config = dict(
    n_mels=64,
    downsampling_factor=8,
    encoder_inner_norm=False,
    encoder_patch_size=[4, 4],
    encoder_conv_stem=True,
    loss='mse',
    latent_channels=32,
    decoder_activation='silu',
    max_precond_dim=1536,
    grad_clip=1.0,
)
Rows from block 3 of the decoder, named by matrix and row number. Each number is 500 + 25 x the weight over its row's rms, rounded and kept within 0 to 999. All counts start at 0. Numbers have three digits each. After the name is the row's rms in percent of the matrix's.
# conv: 3x3 conv (decoder.decb.0.1.conv.weight, 128x128x3x3), inputs 90-98, a 3x3 kernel for each
conv.0 092:505536513531505497476492508508500484500483482503500483472503511532518547494520483504492529439464459494475502495494501487475488488497488553543528561503487483511500538497517531527511501472509523510510498520490519486518513507520503536512495502498
conv.1 101:480471497509515528536498512499504514496456461474516526491490490480518505496539492555507513526479493514477463510544519506517523520502515463466475496451505476504505497517518459477497482473504488489479509519500525533515516498489511491504535522522
conv.2 086:480505464570483547500488486472504503507504551507474509498536522494504479466506484546488488492456439514501444490525515525557522526542513493500547500511524475474499486519496444472422454497464519527488508528484485483490536503511546524511543500500
conv.3 115:474498476481507518458492488505511483500509481485533477496522529489523533502519548552461531549459514513462582543526509506507521539545523516538515470495502477468468488500517472509498487500500495538500497537499495494488481489482508488481474498479
conv.4 098:506514480551523493540522497497476496468490489497488522473473493515482504498507504469487490497465500518467461497506510551539535482488498502491491512521495506506511546542593550521586499496532486498494475514485486512500504497503509508482504498517
conv.5 087:460559490471479504512526547483494517476496509506504550484486510481561516474483508473498485457477435496457485487518537487537555484471520466397532493484446542488524504509538503492520473492542479516522487502522535512519517512511499537494517541540
conv.6 112:522461491494500460516490499509500508501522490495521493536448492589481500628471533502493530526528539511479503500507489528520510499484493521534497449465461557458503485483493493442485521492506491512504503476497518495509486488517490488493477479501
conv.7 095:461501506474516513527484492488511512495500505543523488453471538471512533481473520512480544503489548542514512498504502467502489496496521515473474568508480518571475494518506475505462537529495488486494501499513492507519490475501472476537491506496
conv.8 087:493485504510467525505474495520481491504485490493480460493498471484487499486513507538520497482506493531498513505499532498527528538498535479470500506465531436458529499525502508502490534540519492491510491503503512481508517501494526520488503501489
conv.9 111:511497476485472467497477486465462476457459508470475509470464481485448477442443474476520487477514486448501502499489508513508524523529533502476497501523457528521504518500491541506522489497470491462498488484490500474471506524521510527478533537518
conv.10 096:501499528494542499504440510463510483509523593494496532519513496533472506529548514505510481515533477542518540519488523496500445504513492490492531517575491492445555479523504489532540503517526485492512518495536470491503486473522523516527480507535
conv.11 090:493550504535500475471476481519489479514454484491473468562518539512515541537504519460518498475511532484490482517506510510493524492517503510435491531564470448486506505523498535567532516504493485502507487484510461472471522530526528512490505517524
conv.12 100:489534545500535559488502482463481499500532576528551534470498493474501498447466496531523545527511515522499505520471501510495497509477531536477501543463492530481458492486507506534522492509505477466518457476516462460509478477491411463521432458503
conv.13 111:557491504499491498489493485548522522495551473480497532487483520461476522429466514452485490431452480514435516501512498467475495469465480512495452497465526510505508482477487506463473494467469488503524483503499488483498478481485497501488506498483
conv.14 098:456459485480483468499504499523481435471462416518502437477506496459449467498462482497499509588518512526476538504535552493478493483493486488431458510474475493531491516507514507511525514501516506504528504515517529522554515469474513488498514513539
conv.15 112:454505453545494526547558536521529494512508484492481519445452476471474446461441509507471491548522531539516485514520507521542538491498500513498540527602584558506574515509511518488499495476480434480506437494484467545491507484477501503491521508497
conv.16 086:528557511527496491521499490535478483548475514489490515549487518514499473526478505491503494491543514493547467517511485479504474504506527482500457472528473468493414512544508538497528524505521474489505490504531470470536495498512487486479508498500
conv.17 102:551478468567549458550509471493507538520476484509517528473488442498478459506480490516508501535533540471504481493492504529526508492495491522474440515469500551461484529561527496511493486517497524540469511518464504469445477490497507513535511485517
conv.18 104:508526530496484475508516532476482506439472485473465478484506490476463474517518488482497475494501474466489564522501496492469487494491504550592540514537494527570539500484507516503523490491505487493484512513536494509516477499483508518492472517471
conv.19 094:514489483496501488509497495494494539535532482495492495476508471491549491483502482460499535476509529478505513489467471524544546502510509510475496471556480520531447495500478468452463521480485475493517478482514462542495515515501489505488490481510
conv.20 114:530498489490522491516479517504523490516532466501496504484493489534450467536483516500503522516496508512482494515515494507507501488490499519550527532516498486507482455435432478500479494513487474490481499527487501533507482506526513496512523504531
conv.21 117:466492514497500494503491501480444495499488456478497454521511480536522515513528492524509483502464460468511512482453483517498475494502481483502487492485533468504482503530525480472475507505504503512503492528511510527515476487469513503503491500499
conv.22 113:516471438460500444493431471484470464486504498477496468448481525466466485458527550480530511502494490500506489528524484522496502511524515517410511573606416487544470489492446500474497496511498512495499509503528491512519497500494507520511496505501
conv.23 121:539538521497491491474506498504495495477484456521492468510503498486480471495485490485522496481484495490492499544515510496501491487505501554524499499490511519528513443451450503510499477469473508520508488510481481488454518525528471471469504505501
conv.24 086:500487493465495530500524476489504432522567489503522494465493480470430462461484466497484490546472484519513466489509496510514522507523517507514513473497503529567491512485508450448464474490495518476488540495527505500513467502523517504527495528541
conv.25 106:525443489519488484493485493475462471470504453524481471506507450487485536540540516470491468534461489498476464511554500493509497503504482506499537517417571489486515506491533487480515507489519502456509498494493510492479522496515485467507492444460
conv.26 106:514521499475523474482509503497491460537514499502529504495519492462497546472500451522473560517497512517473531520528537514491490478487493513478585587482497521537490497457482478457426462500483500488511514505525509507503481517508472475497485489505
conv.27 087:522518501493506507523516463484513496519498499551564538527523474531512524546510472531493524512491482538524492489499489524463511493498472526480489486532459494508433497467493535488505515461489507495493539538514516531493509483483520479525520510482
conv.28 113:429486475441464484442466498504503522495497457517517483497542522489517503496557542527465513523432479519510515489504518506501509505494520506485474483511538475499497506533504519533498492524500486455409492426420472424411495399479484419438471408421
conv.29 109:528471528502537538502488534553530509501483490490494505521500490507472489511518525468552475539631577460498493507495521512529515493510505441576537499483527484499473468488492489523502510546493501466510534489511496493502452509462484506494455514496
conv.30 102:479497518471504544455530507470486491495481470494495502552521501587558535528526550493514545508523513509527490495533505482509453475489479540533553473487498482505466510508501481475465501497479517510487515511487530516500521507509498501488514500497
conv.31 084:494521486529501511497479473513498528480513514522506527504521509477544526484522495447495498490497506495508511488503490520463491480489475480511501480539554519521547504480459525512489512498493506509496513505493528527524502496482490508466500517466
conv.32 085:507538512478530555485498510484493507485507567474447546477475478466516506474492483504533500486550568496560548482478474484503475501514524465498472468427523506510461509512523482494499480512503483487471506472464488479475461484446472486481467460466
conv.33 094:542557496520531518526501514485456483502476476529506478488513472502457445487493454502467498452430493493447425463480476477490497453471495502483529584506497528442511511463510500490487482489473518508454489514454481489444493525482481515434544507471
conv.34 085:491496486502462502449484455494498516537522508491473439494540521553524505501526478498502513510510461484513494484491485496472517462455473459418469546462457473469484583551523521533521533498486525516528491532509544507519515484497509476475546488452
conv.35 112:471480451510492479474486462470488517447486475449499504481498481494489515505485521503497491484478514532532498489505489496505491487506505518477481507494501491494475485494513510509510485496506479540463533553483510566480478462492483497509440479484
conv.36 088:528512474489495458512482500477478485480458491521504496515531501486512478541493505501492556478482521480468519485496500478452476518506517546483497483495434532496465539495516554554551541524558503507493497482508476506512499511499465503491488496531
conv.37 093:468499443480554428491540480524555545529500484495496474450517484481456457483515454502456462519490475460506498484503487516523492472492493502555486496488552548542523493501493506502515500536520480494504464486495471499490499519534533500536492487533
conv.38 089:514524499524496487481535486457461464485501453453486479540509525515511503561549566505498453523485441490468413498494489522511507546548549511503479524490472508465472491478474480455483493499462482515457480531464455519448498502532501509514498513506
conv.39 099:476478511513455518486468488501510479576544526535514490500550480500546424487514420541470543529496535554513563502529505491511477515523519533518463476570467563530537472497521512556547512540495509488514495505510477508497502486481508520493509492508
conv.40 104:479497522521475449485481452556562523494463439502487495513484466442529496453475463553507498551545502558534560520530499486506509495493488499556501488448488526497529482493498497497526487469465503515507489492506482491506509509496465514519516506511
conv.41 088:518499512511485458512503502485511514472486513472500511556496527579506515568482550514523508531498504512494492492507553454561465502513516500499499488518511517479492462481530483495532473463494500511498527525496522528506500498539477477492474493523
conv.42 093:555513530538485514526461513472526542489479517491509502540526523538500507519457532549520484495502496514507477526525520517515503510515500492507507509490490470438502464453470531517511522500518517502522498521501490493499499496520497503483497485487
conv.43 097:458479476480498492486464441507508447514506486509499438485476464522512482512504462506515468548509521556480483489477506499529504493494494472555511474510513492503484478470471474478484484492482492515529483507502493523497475473443490486485488471429
conv.44 091:508477474489481479503468509504536542486496543486490487472495499510480488473504477568537486505524508530516535490497482500514503507498487482490490511402529472527495498488511490502491483495480510488530485498514486500517496528537498514511497508544
conv.45 108:450437471451538458493541511476485507494508499478483538556597505565571557503466511501520497504461494539504503518511502507523476486511483494513509509454482525507507454503486498513496472513510453445467491487511550503566481475497443459475541529546
conv.46 084:469502484522487519463494515484537563464483486471508518476497485482457462472492439515536476498503517498491530470494467571461567488499480534495516462515495527507482512506497478518485518497485499494502503506528490505538462476477456459466470480473
conv.47 102:607420515626476513604475500472514500474511504494486477501499529475553506509559513511560493529499504511528489495523515477483507469522507543494542463447515444529516512514519488492536488482518496446498521451505504458480483496480514518508475515502
conv.48 095:498492476451501433469498439505478510469488519487479490462416493462482498469475503507509532484521441533490494486509450484503481491498488481520530493487508496500507479508506483488501477483506505516513503500499514532501491495505497503498467486471
conv.49 115:460520474467462490472528510513510523505509551521495527495577489493599445473568443547570470524581515513592486501506500507504526524528519509479456521523562505516508522466483458491445507502513508514497505474486516512479498494505452452450487504507
conv.50 103:495479524499484502478494499493498516465471525532501579506496479495502448474479488511521521546527513517519521493488481493518512500503494499506523519479543534489519485501503484507514508503472499519546498485501480475504482513479545535511462505495
conv.51 104:474473536487506507498537515465484552487521586492517594511517568522522543511536562567565539498560515472533482491464471511490482500497489470483498439465499391465470515493500512504491507537504504524502510512517485517511477522541451508554444523513
conv.52 110:522517498526522511533519499503535462474518484485521496480497451521560514511516482501471451465486463554507463493493471491498501490500501497512502481515527475504510466503480486508481467489467493483514498500523506485531530526542538556577496505552
conv.53 099:507507511453485485496513520503503483457523501493538524510468487520475504505501456511474489496493507482478491481435468519535511503528489477548473482503451468507483500511481502524490463502456488510503491505502503509496496524530503472497482513506
conv.54 102:509494463547473520503534479509532502558560538516534524514467504575460563520458517492490495472471471479490533536504522506523488519534489471508466512443479537474555520484513543500470500499511496499473504516474510483483468475473459455472490502490
conv.55 108:507508531523493504513472544493498410429423463513444434500483490486444524526473531490441489505478485476488407500506505485512485511502505498501462540494524519534508497481487486491490499499501498529500498501507492487514478530515485523523533560525
conv.56 089:494520480501497478515535505516513496527519480523537530521523502503502488523502496499522548495512522546516517525518500512475505508512502538522519483514489531478510520548527478497483468498471502500505518501526501510508480468522513483524475490525
conv.57 098:513507523529468555571509546480491486474465511465494461500472509510471526505493531512458486528455490491459490524493498509484517501478512495528457486442532515458484502502449454473487506531509474477490485482466511499487488484475531501511494504472
conv.58 098:509494544443490463468486472486469491455480462531471467494498504484483535531495492499506531505545490513527513481482461521501501505497503498461520520461505532492514494498469508486453486514494503501486499505501500491495501534509508509503520527503
conv.59 090:474499453490529466496520493505484508489506488500490519506534518553518497527505519516473462523484462511494481483491458465495495509506516517541474475422467531464494532531470514501495489489503497524463491521493459491477485485470498505498474488454
conv.60 104:533382543524392531569390536511491533488501491503498482502506539498490513461533497486513483452460463479521522468491515500518526474510508480511520439504518438504508514514477532495501503514498509506564508494537507474556479522520473508491480520495
conv.61 097:508531526476551485484461513462465567510516592530459553497527511482464488529512505522522501540550493515518503530534521504476468498509515503506510566574527478530559490428466430450450499497506501502494499482513515522499515528495450508483500531503
conv.62 102:495518478521481479471488483500479497482446466502469491490525507450537523493544501491457496498482493493455446489476470496494501536534531536511570482484526480478463522524471504535530498477506516507515478495500525486504535501505534528522532506500
conv.63 099:506524475496533468502504484518547442512462506507490500486488513451487489508497462505516498518571510476496483488485502506479523506481482510480503485549483501478573458448487461449507464447490520489519507488526498487504504501499521481519545464543
conv.64 088:559507551516530504533506527459528487476455448468472501486505511479534563465499557459476519460475477491458467519523531497530492524522506500513544527515514503512530468475480491499478452457456505488498514528496494519474509529531543542544515515539
conv.65 080:476520501470497518497521535473426406514486474497468499478526456498496516482496519552517502502477455511489463495505436525486504548539490509511513523460488516507537484472489495491507499496482497520494508506485505509499513508481532521493511500487
conv.66 089:478542524487527546449521491475480507545506525505470532495566526521582542503583546480558506507505549457454527494528545488524561495506563500507476528507511495535458521472555517484531499463532484456486479459496458456465494495494522510544463473482
conv.67 116:473463495450521475475528481498497490531496519525489541471467475495499488478482503529491568503503554488476524494492535516500470513500488447471449502624420575530485528530492520498519514474487492511495492502483495490458494493506473517500505516517
conv.68 084:488525472506534466490553483547539518451515498553503501522521488463498461501475442513505526494495531536527542503477510510464491519538528456487456420452454507530457500458503537524559515509540485509511504503503509516476510494510488500520510467489
conv.69 095:488507489476533556523479496509507510520483491470513450503496495508482524490488510560512504521447446515498496513505498522517485539518504487503461502493478498471474532548471547553515498480509515515487514507477519504503489524505519478487487532461
conv.70 074:499488522532509474534457491515487488549501493530506473464463465485491486513524481490485521534505554525466484476513473536533555505488498489481500496468499500417524502483488523481514536498533513502508509480484482491483511524520480477482512491488
conv.71 100:488433491500490521490471490488493505515486497491480524546528511545520535497475483491461493562505483492483473501515514522534531517498517467495509507472488492519532499548549484500555504472500498509523504481506522483510510523485524511503506492490
conv.72 087:498556466499570480506549497518557480520525498519532487469513551482485475437492502498481486555508486524504527487507500488512526495478520472474521475507484527509494483461463455475471480477477499504489523500511498506505537492526499488526483479488
conv.73 109:512531529489496515507493502483474516463504502479499503488458509537515491487478466502495497563535516542507501513507465539525501523516508471468474449472477478483469518509515512484515492473495533498519497508511534501500500498527467467495508461478
conv.74 085:509502504527493493504451490536502486473494460480500475482530536473506492481455481488505462506504491504515469515498496485514492518483502520475532489546539518493487478465453504499486528503479483480469502485490511500519504489504506526500494501488
conv.75 087:478499499453503480441503450489502507550552554546535560495505490503505521482493492517539486502498469514537466475453469495450453499517503525508485460464472501482492480492475444455474454464460490516496514502511488512493495501461521535504519485516
conv.76 114:493477531499488490533495488490508529504504536523514525510505488518512522519544531563477509524493510542463519509527533522537529495512502576586569494513509509455523494495507498475482484512486502502504479488485488507474516506523540566523504514530
conv.77 107:492511475498579506532540502550490488501494520501489504500534494518484556504542517523485475501441491488476509501504505508490472493489487474523543511352517527510521486481497499450467477468465477530513454498490488488480512510483545521485514522499
conv.78 110:522505486548511521509506526406467392435490445469494473452445468481477464473463495471452400447443439482452426497493479500511489501520489490531511495555513529506517451465491473471489491466482516492504525475506536468519509504539513502523489508532
conv.79 071:537432514460526515500501468502499482516477472490490457513447503497462508513510555513473490492505492502535515472474483547517531537494525466532504537576552432502482497538495506480478513498486509477488494464488501460470499479495492479502476483479
conv.80 087:476503449504509492485510461479462466557532479541481473510520524494485498512512494516513515473478512474486517481452484489476501509521509501527469483490490484541518493493470500488474510504497482494469508501483515541509484465493518505525546481520
conv.81 083:503482484523505487504520504463474498497502540487480492525501471534477470520508510509513483506471475514523484526530518506524504497531501478501465519506542531504478452439424483479461518520515478468479507496504507496494484483499492492500526500491
conv.82 108:506480470523504508470467513517513517501464486499504453450510509508517491450473484515519499495512542482509490475502516505512535505537522489459585411512411465416458509500555521524503519532533512479490511494513475477467493525480540544530466442517
conv.83 100:505560510487564515496557503432493487473450460428457501474496516496521502493496520452512466438487445431439429489494514505521499520499529526520539515506539521550551537524517507506492456474444498507503491491504510544515503536484492517490511520503
conv.84 099:534516497541479523503525526531501521493473470480494534501495483454464499495493538482483516430464503477512592484481498504532523544504531481479464495504502473471457481486518496480497509500504525497513517499510538514514505500518496477481499460484
conv.85 098:538498520469509459484455471550491539536524470497493491527503507498491492513472439504479481467465477462474487457492495459493498504483521553541491487510558479524485538535500563493513528464483527532482551508491478479477516523512534525545482495473
conv.86 112:446456415450450440495499455485498480526506520535492480502563499474563370452495436520511566471492480513534500522523507519531517500495501536610547463558513550443509485520502468528496529523483503502488512502488497515481515484530517525489539536487
conv.87 109:504502505545493485517495511551499524512523496467524503492485458457517571488491476436464530450491514468490522478477508506473503522486514498507424496474466486534493482483507475497517497473486506477509491497523509504495468516484470506501486506509
conv.88 099:513519506453465453475501496524513518499484484504474486555493564514485510516506553501485497534491514468494490476467490469469501495480489493507491455541484509426500497480482515452492492498510507491521501464531455491463476475508456456475481457518
conv.89 096:526512485531528479506471503553521525531501525464455466490486520500485505489460525475461531476509506516471563500515519502499503482486495482481518523480518483478476513514507523511502491502493494494535488485521516508513491492518504523505529520487
conv.90 105:463441454457427460476458438462499510488528482495514477528488512535518499565510508507512484535510499496499477485502491487516508502498519491537477544457452471470443491506482533510500520514486459424512486403512494382507476510521421508511458477521
conv.91 104:503513491524492488513518485486515528494490467506495511481488513501510484489553469492525496505485493490492483505500470505505494505495470494504499501452582503475526498495475486503451506524468473447453474449464488472461495484553491472526484474516
conv.92 096:493480492501460541486486500482485517522531550498496542515499491502493502509504525485474521504488505470507506495503513511510519531502480476438446524442435538505443500518533516540504529515501541522464548529473526549480489527504488531516501515525
conv.93 104:521493489545536466537513498495483473492526529501495477487518495507522557480442519481506491488504441501476473525548552513482492521497500482408469494554525529460535475491478504535531467504494499474469494477496471441486484439469470438476481464456
conv.94 107:466499504464435483501514483493519508492503518499509508470499503513551490492544511464513492495498462495497486508483484533526523506529529461483483484458520473485473494484452496538522527510515496494490501505492511503480502527513491501511494518501
conv.95 087:497491497498501510492493499491461511486444489495462552494510489517538467506491466524493483492519479499528501542499519511586475482501492492488515506467487456449449481475499496508508456475485503508545494485514506489519529493503492499477513492498
conv.96 113:523526499516533549527520538508503445422474474492498463472481517528515507499511527449498491467480471533502465510514493478516524498523499478513501510515497523488499482495494514497512496491507473457483460437476493430520424470521389475509411457507
conv.97 109:438531532421545568457497530510503490515506499483506484480517520484543545403503499484508514537531491499495512499487506527523530505500513499487455488500578541541510483495508466492488473467471541497465499495447502493461505505486498496501482523508
conv.98 101:503504489525502518494511470551628545540603529512565521515448478464486492451460471504460482478504482479529516532538542511492531502474500514537500475544516498551508546515545497501498497488476467501478496481498510526502519515509504511473536489501
conv.99 095:497492493462485447524499510513519495512511436526583494534508537463508517526497502541441549497434530538485546540521524494527471519463502531506515484517518524540521495523483501494458508518485513523504496504498474505487500493527488518513480493533
conv.100 097:508532497496485492470472472496467483487493489516539536529523507501503410519492479484526517507503522532489518505506512514500511496526513526485474528551478538447488435477516468509481474514491508494532514516512490497520521508522503506515478482513
conv.101 102:544525512616504513541474485481483542504488538493491504516479507497519522501503517501520525509524517502493503498509476491483504505486504473500500521663471398598448523531494515599501505534490509460527479480507501459488513485523482472526507491529
conv.102 074:520445495517458493503439472526513525467504532501510505508507517515486502516511489451533524516530510488491516496533516514513527485505489498495485497519482434500509486510522453491487489534520513511512489474489517471489520527501498495491505525506
conv.103 099:515524529485510465507527546476476484415464460457475523506476499469505458517500518467490462471513457450494442521509510486500483504514504527529517510578506510496506457505482434488479477474496475465514474487505494534515539526527477498483497534529
conv.104 108:495518456500508499497501439493514493536499516486470465519538493502515508510528486481511506498487508482523488489507487505502491500499494509526496498497483483477471544519494502505502505491495490347555510384578476381554457471471543479508474452463
conv.105 090:488495530486477484477469495522543525499540520466493491535452542506493535508461515450489488498522509472478484506483476437526431519537529478469476556513538534508511498519499473510493499504512502512501482517499483498485514490503502498501483456468
conv.106 115:501509503547444569463524475465472491506518500494548511476514489458475500446480501494496516476503481500497492503521511502504510482480495505553536526587627462591438521486489454466483493493513515499498499500525497502505483494493477502477497491507
conv.107 090:519510481536513507530516512514500500527519520479531512520551545545493509481539562446492513482472506486493451508524522471468496497512510460480497541455490480409456530503523509494509470479487480503482467492490482493481453501489516488482487506511
conv.108 097:462492490477493478482476437448454460456491487485485460490489440489528472570522437470508453504522437503491476473494480497482509496511476518499483493522473555526496514467506542508535511501501491505473514532488502524495493491494546520518516512478
conv.109 097:483456474459484493482501509503497499506513536508510532525557517515560524528557476498503497491499532520513510545558549510534515512526507497526492504517519503506474472494494502499502520520531500502499515513509476518474464493489498524511496473479
conv.110 108:508499481489465481488497487517518544538533599468503546478489474525505517471505517543525503571570599495539471503505533489527512511496518492510501417554447511541479471519524506448518507507502519536492491501496501491499473463508466481496472502498
conv.111 092:522527500518547517509539509488530529501515529528533516494498490500511509499518520511512506450486511499481498519481497519479502524493493489525477479510452522487506480506496506536509512544511486522478503560487515550491490507507500481521523519512
conv.112 100:475429508550515540521449516530507531503508502529507520510511525479522508494500491512518484519498490495499518528546526512507497522489507477485426534434499495525458493468496491493493493517515506504514513494517498518490480477478508460482496440453
conv.113 108:539489486539405508539476473475521498456464517496492492502483504489510448508494530477530503497525492476487513496494503502502517490494511505459501517673632523469531520530512494519523502499479467500505449499482475586515496495523448468498512497520
conv.114 118:520497491503527482491516466486522512440442425481511477504504482520536485557557460514458499419437452497472485496497509515501521491506503496496478505524502500476470509486490492497480504503493555500525518491494503486510486509471442462465471492476
conv.115 107:515529522514575495519522466491490489519472482505481484498484460514527480490510442494476520480509501497497489513544548486500512504510522475618475512513456487503494514535512479505488509521485487515499508519498478515479513497523489491549512549541
conv.116 113:468460466515464466478435466482514479495503508494479470464490500461458541463480503537490521493468491498469496493482497504512509517507503550518433560458460529525488502506484500498486502510486501477473558516503528489478422439447475477479445451453
conv.117 099:474491505511506477526499526488501519503498490497496488455486484493514493476512530490492484497505505484500507477470481523517526524511522529478521524501522515520524486510488515528486504502494517516497484498500505502508516540506493524485520520505
conv.118 114:476502493525537524480472512505510546496473526490506504507481496532542543539520520520510481521510504498494497501484514497495503483493518505421453514528481528528497536485481497505506514508522502520506522493508499490480480498504506523518478495471
conv.119 113:473438498451358533433443503525527500509505533503496534488483552473460547448497561518478482535499493503499490510486493513513524500526512472520534556516447459474557505529478461497494479512484528481502538488485536486497510492515494502514483502493
conv.120 097:517463500521469508507492494498501430486510452510526509488485499453474453468481479494528507541477469465494473488486492482487502472476495510466539471555559486485438500513517502496548530489539524521501505525498502542524510533491526520454541555472
conv.121 107:543525508508446500517495543518489495504490485470498530499482500484499483518477493488499480451480520492469508496487498537496517497511490492478517500576525532493529477466485550536476497505487501467506507507541502510513459505513497502492495498536
conv.122 106:557432506508482495551487485501490458507520527504521495501473469493423526511467529479502514502520512475471472499512500477521514515524550501481519517426537512478489480502502497491493480507479516471483521480481508483489487517483493469462490489500
conv.123 102:475478504473562542447513499499506451506519483509519484516526432485510501546574500479444508485424442467477509504518497492480494474483485469516461484457465464518417461487474540502532516475505529445476537445470567412477490506485499483480510517456
conv.124 105:424493476433513482478505483524517487514497463501508482517491512540541502506468480503492497496495502494497477532509506537518498501496476489489456532557474519494505466485483475507488511497510483466484489473492525505508482393469477407463471419452
conv.125 087:533474482518474455499466495511516515550535509523506528499468508499512520498470520500482525525495501530522481547498572522504535439457466516562531478482509485531569467486483508501506496510510511531505499501513514504498502511501483516495516528507
conv.126 108:479494492485499512478494490510425467531486553520483562475471493494458502491506520450525513445495476474509498518481506522471486536477509476503527497491513466511528531498499523496484501510479475435481488429465504434472493521542482500519469483534
conv.127 113:462491519453495502459514497472498443489498450478509450520524501481537517463516494447428468512492518431446451502496484499496480506495484440477485444461515451461513496514501486525494494515494499429424472450436449436432497470526468459517502456541